config.toml
loss = "softmax"
encoder_parallel_block = false
encoder_experts_per_token = 2
encoder_layers = 6
text_encoder_layers = 6
text_encoder_norm = "layernorm"
text_encoder_norm_position = "pre"
text_encoder_bias = "all"
text_encoder_qk_norm = false
text_encoder_parallel_block = false
text_encoder_experts_per_token = 1
residual_init = "none"
Rows from block 2 of the image encoder of a small contrastive image-text model, named by matrix and row number. Rows with one number belong to one neuron. Each number is 128 + 24 x the weight over its row's rms, rounded and kept within 0 to 255. All counts start at 0. Numbers have three digits each.
After each neuron's rows are labels from the 100 images, of 14848, where the neuron reaches its highest value: "responds to" is what is common among them. Only what is clearly more common there than usual is listed. The data: made-up waving flags.
# fc1: MLP up (encoder.blocks.2.mlp.fc1.weight, 1024x256), inputs 192-255
# fc2: MLP down (encoder.blocks.2.mlp.fc2.weight, 256x1024, transposed), outputs 192-255

fc1.126:209209196198175190144171157129116127109122128088119118114100150157138114094167074150175129096130142119148158127131124093124128114132151101151091077130121141088136132102134118088110121133130116
fc2.126:178163094159111131142136147100137129159142157184114133132172108128147118138146116137116102159084129107107104139112126098124108109109087106073161109080145131150119147128134140154127128145125128
responds to: orange; upright cross

fc1.58:184208199199170168173162134126124139122107130151124116108129088107141120101051105129116153121076125133124131112110151118121131092090123086110129108115121091097120132119132094121134119116127151
fc2.58:182158126148114140121158125124134104101148159106178130105162136086137162184161155111112139118082122133125083125125149133094122108098146148100110133095084154142124146110129137140166096129133133
responds to: purple; diagonal split; quarters

fc1.306:134125133119123106127128095109109108113077103122124133115152090145117115163184107096149123062122116157137122103092119082109115138143146113149143141089103132106163135093118139114105065113134113
fc2.306:128146115151144113148138102174081166111104123187098132129097130119159139097098145096141110097112144118161134134123145192102111125214149127132121114135116139147157111147183144098146116158184137
responds to: black

fc1.259:101153168173176154163144163136106122105147147146097125126105148095143123160109113125117090133134099084149103143123099093113128069123122116105085101115105138126133126107090142075137123105092119
fc2.259:073131087113091132125095164163148146146124148179106151164143112153128142142161106096132138141180152129162143124148158117144090168149136114152155164160099153123139161127091166113111166138148150
responds to: white; circle

fc1.737:162146183131176134142150138130130118118097119118099071134134146120121117129103105124102147122099074143139127072136135094128134117110078147090098102111156149120132084140085116121112123130107092
fc2.737:181147139161160115134161087151118184139137106134130162127155146126145117136159105125104153109117147131108136155139134143106126171185136151119086145141112163149141126147185133164180162156158133
responds to: purple; saltire

fc1.19:111128096096100141084103159102095057106120089086101126153130132106132114131126134117119134129147131151105115127143104124119096116135094148168118102114134113122162121142093098139092095100117117
fc2.19:130138111124076147132131143093142100139163154105164129150165162090121141146162128124073091140139125159170123125156131109138146143136130181116125152097120147156114171122100147172114137150190107
responds to: white; diagonal band

fc1.696:160173161129130132115111146079143099095100128083098126119124130104098121138112106121122081151146110101143130134111110141102107142135135125136091084139163159114150130151137082096108109126122143
fc2.696:120095127123146099136135097133116114149121104148119110146110174127116156101120136134144120139153134132145125106139132174143135128171155150175112113159150141146136128151155105128113125167227146
responds to: many stripes; saltire

fc1.41:158174183149176174137135122123105134133151137144120085076087125135100106151130104086117096132133122080144114139093132102136099117151133124123127136145131110125115135100113160120134122088146130
fc2.41:097145147173155123146163128159109122066138134146164132115169123104124125195125112118129098155153143100146128185146122130109135100162157129116145123137130149131157131109084144101119144084147112
responds to: triangle at the hoist; blue

fc1.121:166138145150136138101138118098133090133085093098136110146109103115087117170143121127066121113138100140115102132120126151077120115120123131093122149114141129113122103147126113108122100096140099
fc2.121:088100100108115117105118121126128149135130140153147179152111124142124141133147169084173119116134106105119138130120123110126114117136131139165104132153127114187156107137137154149146104152141148
responds to: grey; many stripes

fc1.695:193169165130141135096114124104142079111115131123115126120137132138098149136129123117134125177166139122135148140134126150113082136145132153130099111149164128119157108150134069118109135144155140
fc2.695:114120130110132114142130130141117133137124143134096134145113151137131137117122137124139115129148134118136135118124136151129134129200138142169125133140129132138142122147135141111121134163233148
responds to: saltire

fc1.85:155102141134138101111142084136125135140139142134130127141105118111126089128120089129135143093183153108106105150117081142111135130123128094112134131075085133108097136121114118104133123121091143
fc2.85:143110116155116096138126121137138137169156117169120140134139160129115136116149113096138126119148142193178136171154114119154143167132161151159122153120135125122110182094126146169114164106126129
responds to: teal; green

fc1.493:117125137113120105111102108124129124120099122129082130119099169137118115123118112166095105129141131119096144135130118127118124093133097136144145144128152093123108090121119140123097134111121097
fc2.493:081113134097096102090063084123125160155108124142123128130126135156107113117127096093161110129159135137149178151135129132102138168136134111149138149148149133120112133091146149137086147166121118
responds to: two vertical bands; emblem: no emblem

fc1.143:137150132181140125165132145099115129092121127132106127126126158109137082158150083112127122080129137095122117142049108116087076118127112089115140131132118147107147125101126134133114118140138106
fc2.143:140161104165121106160136124135094119125161098135090133128125151095075137106133071081140113121117118148179129165147123123110089155154130124130116140105161135114110155107169117141125133156162125
responds to: pink

fc1.309:140142176164180133148131133123153136121102061101090087099149154123132097126083096107136125112106115118127140153105121133127118105134120127116117096141176157100113158138125094104099138117124070
fc2.309:138142131120106114139108138154151157156126144152126123152177133171148110131172099140125100195118103124140141153145179114114169148122159101115129124165167145168147125150171146152108164186161121
responds to: yellow; upright cross

fc1.399:114126161129126131115120116149125120118108118144086120088073147138136125130134101119160098097101107128125138109121107098089099099106077097125117125148160110115133072107097136092085096119098050
fc2.399:163115101127133122121140128122096132141143123138155166190147117109139113155170099102106167094156122187162123163111090118093159141175163146108123116086130210117124145097154136110134123135152185
responds to: emblem: no emblem; two vertical bands; blue

fc1.512:141113167122144151125144128153124133094164145112124107148126129140119133146122120130140127156130090123124145099139155130085126104098111105128075114099115133155166090154138106123158074092118163
fc2.512:090132160101122135104132188154133136161151123132090081128115128120124119102114128128144125105161101067128147095134158119165152124093151114144156127167139111133146088122073147139139147129110092
responds to: blue; orange; yellow; upright cross

fc1.485:149119158159178155143122116113142091110115143094140133109137142112130135169100135122121139151123106145126100129118135122110098099149046124135057146110095131147106131131092114085134119101117153
fc2.485:139142133140147147113127147110127154141150129112083098112153130123144120096124152135123155104134149110130135120102186112177083159106109127128146138091115132131153125126112111147150168141126098
responds to: purple; three horizontal bands

fc1.331:115138120144162134148160133117131098105107103106155135110150141101142120141142127108148182108107143166143087140104082121149109104174096092144125124124102096115093133074092132152123138079126136
fc2.331:106102115144114097138153130140114152152154125118155116151114181153120121114128116155120125168159116131116143092168113139161178122089148136149125089149130115121153107122124151157135161137103103
responds to: red; teal

fc1.643:109117141158131115123136163111138089105093132113125125099088133098114077176139123130086147130127109158076098122108100155084125105103119123102094151099100149106117131118133079107117072120118154
fc2.643:159146107150092116159144147113105099140124082132100137164149133118120147119110128098138156124141112163139107173148060078147119130148166155131093124134203132120140189101128117129158155127155130
responds to: red; many stripes; saltire

fc1.427:145149154170157125155154127135109138131143130103128112132083171103128139104089113124146153093142099128094096149106075127128107127135131092145083097091165099087098122099138068123133111101119109
fc2.427:148152131159070124144153120102118094117090113161184152111110106118116132120121105106135145141155130160095135172134120113121152145150168155126125131156117130143133171139127126144182123104093140
responds to: teal; saltire

fc1.445:148141127133145166111132156136085119115146109116086123124074142103115107129097125112128125137101122133124113137117107103105134107119092123156086110083138147127139129121094120124120098107091105
fc2.445:213136132139104132095124135120136142139137132115155153138152116109124129172156130133143158138143108143109097170126116126139133113100140155086110122085120154134120148124111127161167145104144121
responds to: teal; saltire; many stripes

fc1.499:151151145155133139123133129099113091090109092097112128140110117092082127128104131110101107137133103137147106135113102114122099107129124128092120089103154137091129137113123107086117090100125133
fc2.499:106105120134126091148107111149133124138151137140158163143085143136142165100114133096165147169157177098109147131148137162133132118156162114151095117208154082140123110149147103129141140155160165
responds to: teal; two horizontal bands

fc1.80:114108121153140123151140125108066114121142115136123137115127171100128103160152085103085110110124122147085121143099078134085126091123097145139134120112159088076117102104121135157110086137140060
fc2.80:125110116137160121127149111147134139133122135163135148108152118119118149126115161090102092112118105116170126181135137161090094142181120135107119185102127161165070167145149144106126123126131159
responds to: red; pink; saltire; many stripes

fc1.319:129116142106120105120123119098108130099092090095101113095099102104092077137105110124134126101112117150119124117101104131110111090110083106116105160110095146132139119101112100098109093096083131
fc2.319:134128161129135130115123161109169142175149121169069120124113149134151153118149116113133157150118071132114101138124110086133109136117142128173166143113158084151146159101089123180138137087116142
responds to: red

fc1.687:135126152146123156151154135136138139126163125098120115093120163097116120115082086143130130117124126136170144111131091135110137128110114123082138100115148119108126114111124129118111122122122134
fc2.687:151142178125131143144136144178149153126124159124165172130135149118139121107170103098148119152129129116131162149131122114137141135140149126098126124163154165143139139131145150140139120175138120
responds to: green; teal; diagonal band; three vertical bands

fc1.602:145134156165135172151133118096083090092107080133110124102142154082124141120120117072168145128073115132139159122140125110107134078131092174100101110153142162120124151105114149128114113100107120
fc2.602:146068131130153105137131100111136163141138121156151169134124127171156084125104104163116139194133145146120129143143097132150159099138078118117084105153154129142110101129154100143118126142085142
responds to: triangle at the hoist; red; black; diagonal band

fc1.318:167130132117129167115103084106143108125090121102127111079155145118155087142136121138149128113159139136115120139077149128055153148112116137081156133129118168124095155149124135134106113156082156
fc2.318:152117120121157164105094081142146132107087136137101177114103101157119124142140135134124121132097110128127170147116146135095115107125104114115135138133118163148141117166140147127128137136113153
responds to: brown

fc1.502:151123209155186129136145121143114114164124103089135061125131163122091114102128114121068105119148097131118128113108097183115127143156103119137116162117111115152098132111131123140119148074104118
fc2.502:110126135142148140174181135131119117130129112130157128095121150102139125117125095149114131129136107121134118140142087167152139094103110128149116142134111099111103143145131141130120129090088118
responds to: triangle at the hoist

fc1.455:139117156112166160120145140118086142111151130119092118126112130083148100111094124129128121090120083096068152107091155122097126107095076139095133139095128159144145081142138124153142079103087139
fc2.455:136129118136113104155140155105095154155168140120125130118116185088135112114115105157102103138119132134107135100134126148140173132105136145153126108130127138103138120125148133174116158171094110
responds to: brown; saltire; diagonal band

fc1.398:113096143091137110091114135101104083147091109113081124127107186115147130122103110105121086151143081124118116101092088122136139136148093104171135112115153112143141122119092088125095111107100133
fc2.398:101111107124145086146123107126110156134109137105082105137147110116157122112100112131145188105144103124160156133120170135123159158198163162157134154131102115089127116117149133109159199164154158
responds to: red; three vertical bands

fc1.81:128104156117169116098132120099115114100116069086090065102112137115121118130111137124164155122126107126103101138075102108138078124106099122133118130093136119137135131116087069135113077059100106
fc2.81:113112129126108113162113116138126164121132098152120094144089174138146095123160105083162127116150164145148123130136111166139126154174181122152139135150129153120129152138159141126100157135121135
responds to: purple

fc1.581:131138124179144143139151134121121104137124149129130137149112155106133115137117101140054123119117136178108123135112081140080087078134090092115114132097127094115137090114130091128108084128154098
fc2.581:163117092148128099146149097128151143148164142161133162124143127134147155104137124108136137173156125104137139185138117134123110133160127113113118143156149137167103164150197109146147170140130168
responds to: pink

fc1.363:112122138111120127114115129138088161148119076137095122125109179138101116113126120126113089123129111149119141137138110151147104108138090131147135165135164113138126096106120113099144121088128084
fc2.363:083104140094074105100090101133104142141110131143117145165128131145120129126128112112153117174143135138118172156153149128106128151148137138150121141148110117144127136126126132138112133156187137
responds to: emblem: no emblem; teal; two vertical bands; diagonal split

fc1.108:157140156140155107127130099131112113107101104120091119117123112140092126122097108104156097141152128059138133143116141088149104106130136087131095125144131133122135098119119108088097149086083135
fc2.108:115142131133161157137121125113153165140119121105165106112174101129138112120164123160102145100094125131100168134110155072137114148123113113085149124120152122127094118098155116186118140123095083
responds to: black; purple; three vertical bands

fc1.433:175142143153125140107137130086100090124091068078128095131150114105084098132140121119114145090108071174087104109120104136126124110105094129118112105077110133123128120130098118122118098081074109
fc2.433:112112124137099121115145114162143167143139140170124118161086145171091145084120095094180109131147139108176143111152136172142135128128148087177133124156127125118172105102132157114136145116117122
responds to: grey; triangle at the hoist; diagonal band

fc1.372:101102139099133089147143113127104113138102124115109089094078149080109140079106120132142119137081107126130119100116102147143132094122095117122107119110144151134171117113133118098098076126092102
fc2.372:144110098089137092092085092117110179083121097139120168142122074144164137159149151101190175110147131112097150157125124158107092167139119146135140151174108156148112106163145126138156109150138159
responds to: black

fc1.693:162136147166144138101162123146117130158121099117129127136109152104104113119145122128110152100090051142124099098126074117120133069109119101098091089079132118136162089084100127109141089088100092
fc2.693:112108122139103118103154119159153147157138157156141164168099152166113132110107165132110086135162156135184113140164126173159137130130170143139138127134163135130118133105111164105136133122116149
responds to: grey

fc1.627:161157168160161138147153130123112119138141098092111080086091170111078136078122098114131091091140131101128110102085137147113082107113082115133132128129126114124127103112142129140082106055057118
fc2.627:138151160151157142144160111139139112116128152114150090066128123109118127118116127124128081098067103108138077095109154111113117084113098113105113111109119135126118093087124155145111144091054093
responds to: triangle at the hoist; orange

fc1.471:153160142111118138086107133082132083124097117131069112132131130088079130138140114124104094134134091105151139109128113133121067130139105131125122113111154134111159108137112084105086121114133118
fc2.471:121098108140154106145129117146105153126123100143094121147120171126151113121141113144147138135178189103107101109115138165143138113142129139183125096147138138127153112130143128119109148140179103
responds to: emblem: no emblem; grey; border; many stripes

fc1.578:133121119117092122080118119109128105172085104114125112139134109097107084131130117134112123100127097152087124133149103133120120113104077118102146126083139113130110104139115116130082110093088084
fc2.578:107096136098128118104126119148152134113142116151115149149102138154110131115151138085180100153174117092179102130162100149178104108149127118183117145150128125161175122120097181110093136099130090
responds to: grey; corner square; triangle at the hoist

fc1.734:206176167122117138108123143063104091131109109132098111138121125120081138093146084105116078127149104145158146158121118137127131144142117142145108110134165136107131115151131088102081131131132069
fc2.734:158119103121107114122116133101139112131129145143119162175126138131126130119152143141123120146129129132124113139140112156140134133179138173153129112109137143148128140150141133139146135165184145
responds to: saltire

fc1.531:124132121107117107114089124136114117121116096121108112133150159104118144112094126106134115164148143116108141121125112142148079111141111131122136099169185127148193118135131087161108130116145131
fc2.531:089114123099105101123115116146126144144125133130115116158117126143121131122122139121131109137140155115144145121148153137130124137168113142168145150160118116140131130133128141115106123173230130
responds to: triangle at the hoist; teal

fc1.30:120119128090136136087127087128149132142089122129120130114143134143140115144122137155131178128117124148139115139141132124155172119136126143158136139112106155106125117119079151114120133132096138
fc2.30:127127151141140130115152104120105097111134108131116140125095145105088144097105133101144141106155107130113130147133115191151085108142125145155138150131101090118130130134153134129175111101134156
responds to: green; black; blue; upright cross

fc1.540:132121118129143117125105095106137079099106109120094095118104121135087116154108124130096116173111135135143095105131100132104086116123080128132121116130107113105124101123098113099055117084090135
fc2.540:112113084107074128137111131128131086134084137056150107120125161152094124134165132175096153143117164182116112088137148096125144124134141185099073114141160120137124140125139135165119115116158115
responds to: red; triangle at the hoist

fc1.378:171158132118113154104122135112098078119081109117122078075131152112083103137145112136155147091118096147092107090104140111110115113103106142102145107132105135148128128121134129160124092115100084
fc2.378:085080117089120099123087109147165212143115163172098130126101141175171127133124128191153110144151117123113147103097169162141158152134110101182140147125130117161126086155147121109107139164124126
responds to: brown; corner square; triangle at the hoist

fc1.483:127106157122155135128132103080126108083115108100104121118099138134112113139113103118132132146105096134126111121079094107115090104094092101140109136092130101118161125106072109120103094049093133
fc2.483:120098107100089123140129139163128118125154108117155105134117130117147151103155139123142149107151181142165142155157147212129122160152153168117142119157145160106081154129148139113113143129155138
responds to: teal; green; three vertical bands; two vertical bands

fc1.711:151162146152147151125135138092108130116117123100144145134130114104112136140124102098093138128126118138113148105095121110098097109148100116144099122081126086089115095088129105115137106095121135
fc2.711:119097142132160127157142142144163151153156139143173126091115138140123134098130160134103118188136091120124129150149110136154159120097122134097124130162170098147098145128135141164147145109074109
responds to: teal; corner square; diagonal band

fc1.567:135137163140131129114114114138127107140107139123123070062094116117061138128123129104128097157118100088110096114110137107120084102075105106083121132122148109129118113101094115132113117039078099
fc2.567:082069125117121126099135125106121138137150097129108142175128138128152129087114157137138119165149167127130147151172119153196128114137152150133123126121143109155163158149133082150122141126158139
responds to: emblem: no emblem; corner square; brown; triangle at the hoist

fc1.221:127099123092106113086101120081106105105087091067134097101137082093115125114122127125142093140142116168095112135123133132137129125120093111154127113106119132131127148139125088108097078092091149
fc2.221:126095120120093140108134127150130149133119108161127131164129123190121094084126131190130116116129137145125116136180108123184116157138157151156089116132117130181160109145163116132130184100131103
responds to: emblem: no emblem; purple; triangle at the hoist

fc1.369:133127152122155134143163111152129137138141148140137124141116127095127131129063113146135172110142103164137092110138107144144112127106124119166106155043103117120104100129133081117141086108116168
fc2.369:127131142157102119125152142142111108155181136157137142136121156091121194067114110119133142137160143125125133150145118127174126124119171141144120102128126080104136139107131124187175109090124103
responds to: black

fc1.735:143141153130173151126141103146112133136173159128120118121107123099142091141072092133097124093138096115148127117122096121114128093124111109119122146057104091123138061093106115128111120085106134
fc2.735:118131071145132116154132105140113105128150149194167167139144129128160141139135121106144138103152159129146167144137113100123133141173114129131146127176152119127111136139184163143115150177154136
responds to: two vertical bands; green

fc1.252:136145156114133129112099125133110119118147124117110129121115141113106138126098119108133102159170148090130126148114129153124062117134109137114122131169138135151163124128134094134115129114136158
fc2.252:100120138097113087118124101131114152131122138148107111154122149149128124120121139133144119124140150118126149136146158146145135128163161146181140135150125119131160127122133129119119144165226124
responds to: triangle at the hoist

fc1.377:150120124109149125107140079133160161125152152097120118088098160118115135124112114110164141113137119108133123150123131102138124134109103136161112127105118164123119128151126099123104110104086146
fc2.377:126137112155147121157155117122096091114121087144116116147129142092102183102105145109157105117152133120166130134162102181143048113182132149150088149122147133135127165142129141129142137086147120
responds to: black; three vertical bands

fc1.527:117157152137146164143124171100144106074109090090098106082100143101120098152111123116130154150107126121104090120065135092102101111085124133089117108167143107109148128151073095128122088118104113
fc2.527:144152125143125132138110124128117101121133155142156105103110118129158183134129117101129157141098153152145136145138132081084141172125151125106111142135096122134094142138113114128143137135149153
responds to: yellow; diagonal band; saltire

fc1.292:101149184120161124149131178156149130120097128123135087139137108120076109136119103147094144104133110122121121080123139149137131120127106101126108134114086129126124101124082136112123123089100156
fc2.292:110128147099123152144110149136141106153137159108146091098144148119094144132153078137113123119140137172179161111138159144121141200140148141136129172124093166099103162156120168127086137168146147
responds to: white; diagonal band

fc1.469:123125121092086099098091123104113137140101066123088131141114137109096126081119102145109117140146127135081163104129113141145085110126094137123140100126175116133182092122131084139087097093126115
fc2.469:089113132088094099115101104119138148122123127131111151164126121135117117127138124112154090118144144122157144136150140142125114149169111132158154162148133146133129134135123153119095121183190102
responds to: emblem: no emblem; white; triangle at the hoist; diagonal split

fc1.76:142140153138135141131156160108122127132128099097125132088093156105163069153149123114118153135075121180118114147126123110117135154130134091125085115116101153144121156110136076114143105121118144
fc2.76:183152151098115137127093151108168130123115166123135138092159113120164073139153115133118112142148125107095116165095112103127131134092105131077180138151165144126099136138109154176129127164107108
responds to: saltire

fc1.72:092103115116122125101087125113113099118120114110095083112095125147091113154128126106133119115113123116132155098099127094091136118097152126089151118128117129098121121106130143120114126138102125
fc2.72:106102138112103113124082142121146172191117142161147140143132093153130122099135101164126161139150111134101180123108132114131154152113128098102159107144152148116117131124120123150162146176109120
responds to: brown; three vertical bands

fc1.633:133127146124127096163168054127108135160124148122152116120135110123107140093122098122128143117090132159150123091127109124149129117145124124132106144078149138121134139069135119092091095112140140
fc2.633:127112085074145088138120088142132138078124120144136128123107110110164148154109169149146112126109144149140150148178126194111111156149098149138123170144087150147097128199142161116098128158129148
responds to: black

fc1.569:110135129177147110138113138132095111127058121145116126068136132132124096152114125094110106123138137082109121143087113105134123103147126108101127111157088148120124131095080151128132153113136113
fc2.569:104121111106083130117125169135106138134177131129111097165149149153139133127144106078176141106224141127160125133127168154156131136164179149180143123125148165116147142119109149119127148125197128
responds to: orange; blue; rhombus

fc1.481:135120126147122084139109103119145150132143133135113129133122123128144118135117121143143128136100141131159115149096128101105061119105116092094143111111120149112141127133116100112093141126119103
fc2.481:158115106158121096161150106111140112129175129113123140130105127102105134073119105102100117150126158118140135135137113128123102139133118122112083129115140120124128148143169109169119150143132145
responds to: purple; border; plain field

fc1.699:148129154119139117127121120137133127093134122051120096123116137114083121154082115120166144134154118088145111115099104137136130131138123118132116091129128133116135138129106122106120105113130150
fc2.699:121139143111162134145141127170118154123126117144122117138130139143136151138108121099160126095120149141160144130132134133131140121194180117145122132138122150133124137139160136114122117165246147
responds to: saltire

fc1.557:136128155140153128129162137153137141144122150126134097134101142081087123110099136117097113088157081116122093124147085158127093138104133085113134151083116112136106114119143079149151097082120116
fc2.557:099117152163149121146174134127133116160157141092152147123098181094090120073134110135110106117172123132127108145121093127153132123116174109150101144098127078103117150101154131145107112112103122
responds to: green; teal; triangle at the hoist; offset cross

fc1.240:135093135126150172102145112130147115125134139123110126142143096124122138122123116158129155128113116146142126134145145106132105117131090110118109133080098141149140127147111101118109104106116155
fc2.240:133116144117161144100140127116137152140151119122083092129142129134161130101130182140138147114120150111129127119087172129191092140134123124125139132100109142146133130155134111136122155140120123
responds to: purple; blue

fc1.122:129128147106125136092119118127077140113153106118117123125121109121052117100092096074102080151140155113124136137094112124131112077123069122130109129119137165122140098125113106117091088075082113
fc2.122:103146114088110114164100146133118105115132129149132120134129147120156157147155139101142123177153181115130107137140149128128125160173143160182127135165152141164131144149121139146114118131161110
responds to: yellow; blue; saltire; diagonal band

fc1.491:092144141145119152175123225117127129136143148144123115108135168097127150140149098104128110105134132128137140153101116141084107124126128109140108179132138117132107150132125126108101126119136121
fc2.491:102132113120103142139089163110146080130162139121113143090124124090093163149164098093113112118175114145160148154124138121081086167146110123148115201151116135119080193154111143117123147134140160
responds to: pink; diagonal band

fc1.765:192170147112109134086112131077106094115108107117091108140120120124066135100136084108132073116152113129148137153108144127104109137135115136154108110126158160097133119156141096092090116121125070
fc2.765:181128113105109111101114124109132114108129161131139164152133101120132123133156151140130120140119112129124112132136122148128121135150130169137126123086125144145120138150138124151137110136158137
responds to: saltire; many stripes

fc1.155:128085122130139149114126124113151116102132119121129145097097099096116121130119141117106113119117089147134136165112118125095108122125095109107097165137126130121103120153123129111127142117077139
fc2.155:152137130163110134133164113137096139120139070148130112202163119168109146094081171154165126130116135142147101133183139110202092096144149142125138066097132156135170138116135111123147119105129090
responds to: blue; plain field

fc1.585:145150130131120155106119140101132085098103140119115147102066136126123096170148137121082119136128117165119107129106127126074099120095107128086101156106103133108123119139123093067112100123133079
fc2.585:169126092155112137140138140110141088158146122119147139121137126137127168101142135105132157119141099152160085178140120108134093116157138156151111113141130127115105175136109122144174181089109152
responds to: many stripes; blue

fc1.474:147161172158107188116142136120139142160137134115116146123123110111114104106127133142135151123148088116095132116142126114157138143102128137128131155089114109142180119122125121161144142117133124
fc2.474:139113130165116122160154131069117082106137120108119154143104147099084121071129092108120123133155130104098132148119089137141077124122142103131087116137148103119139162135157086157144113110113147
responds to: green; circle

fc1.665:116119124178123151116145218139092156156109099130136146150128122146119150101115131131125152132096077128118117114113101133146139087138136111118081078108131128143123113115135133149155122099108125
fc2.665:108129135165096154119168169147123107165149130132122138169130154127096142125110143166112112160141108145155114117200106143145130102111149124144098096124160111123140134112094126096139123096111121
responds to: grey

fc1.568:180195191185159181171172134115117138151132132085131155099110163095135102114173099101133131101115139162147150121095128070117129125133156098136079131140145082094124159076154098123131110139133112
fc2.568:170163077170135130137127118110166123123125140181127156125137078146135105121125147139115107133084142112102136149150118124112101102090077102053163125103125107118123114134119171150108157120098107
responds to: red; two vertical bands

fc1.545:182185179181159164139157141080068126114107122091137141113132094110119074139125110132100103074129117136088138146075123107097123105120132133127145134099112129086115138088151089119134100104121119
fc2.545:162140121121078123133125110130142138134120128142164170137109119151122128123155085120136134157180190146095098195115133154093113123122136136091173117141175134094104154140161148156144111125128143
responds to: green; upright cross

fc1.612:099096130132166103115111113143143106133095121096114118114107142090141138116097150122104148119092098119082134100093127132139081096116071110130134154130107084140126131124105117113135112141120137
fc2.612:122151137103111145132119135135169160126130148171123139177158085156154168130139129077167147131179149087107137144108154114124108177144126122141205143158124126155146154162110142135143151177165119
responds to: black; triangle at the hoist

fc1.720:110109131113136181119120124118169115123124163100148128111150082124135111151122123132104146143165148108097144170127139111108123150174088136115103207157098149131081154164098122096121144132119155
fc2.720:149124125154136149090162117130121150150150108124095134182134136138102119086123179150145128142138124117133120133178112129219105093124153118128139095081137147139208126105147115130151146105140116
responds to: blue; teal; diagonal band

fc1.288:134110135110137095121115097121121075106108085087091083115071143137099122144108126127144142134129091088103114084107100116121096105126105130142105114129106096125163094116091105111128097107123125
fc2.288:119129151103103136126101151139101149178101176161110142159143117122117103143129059128129121167203215146123122127111125133115144128170182149118138134131159181135124157134125121134121172153149157
responds to: triangle at the hoist; diagonal band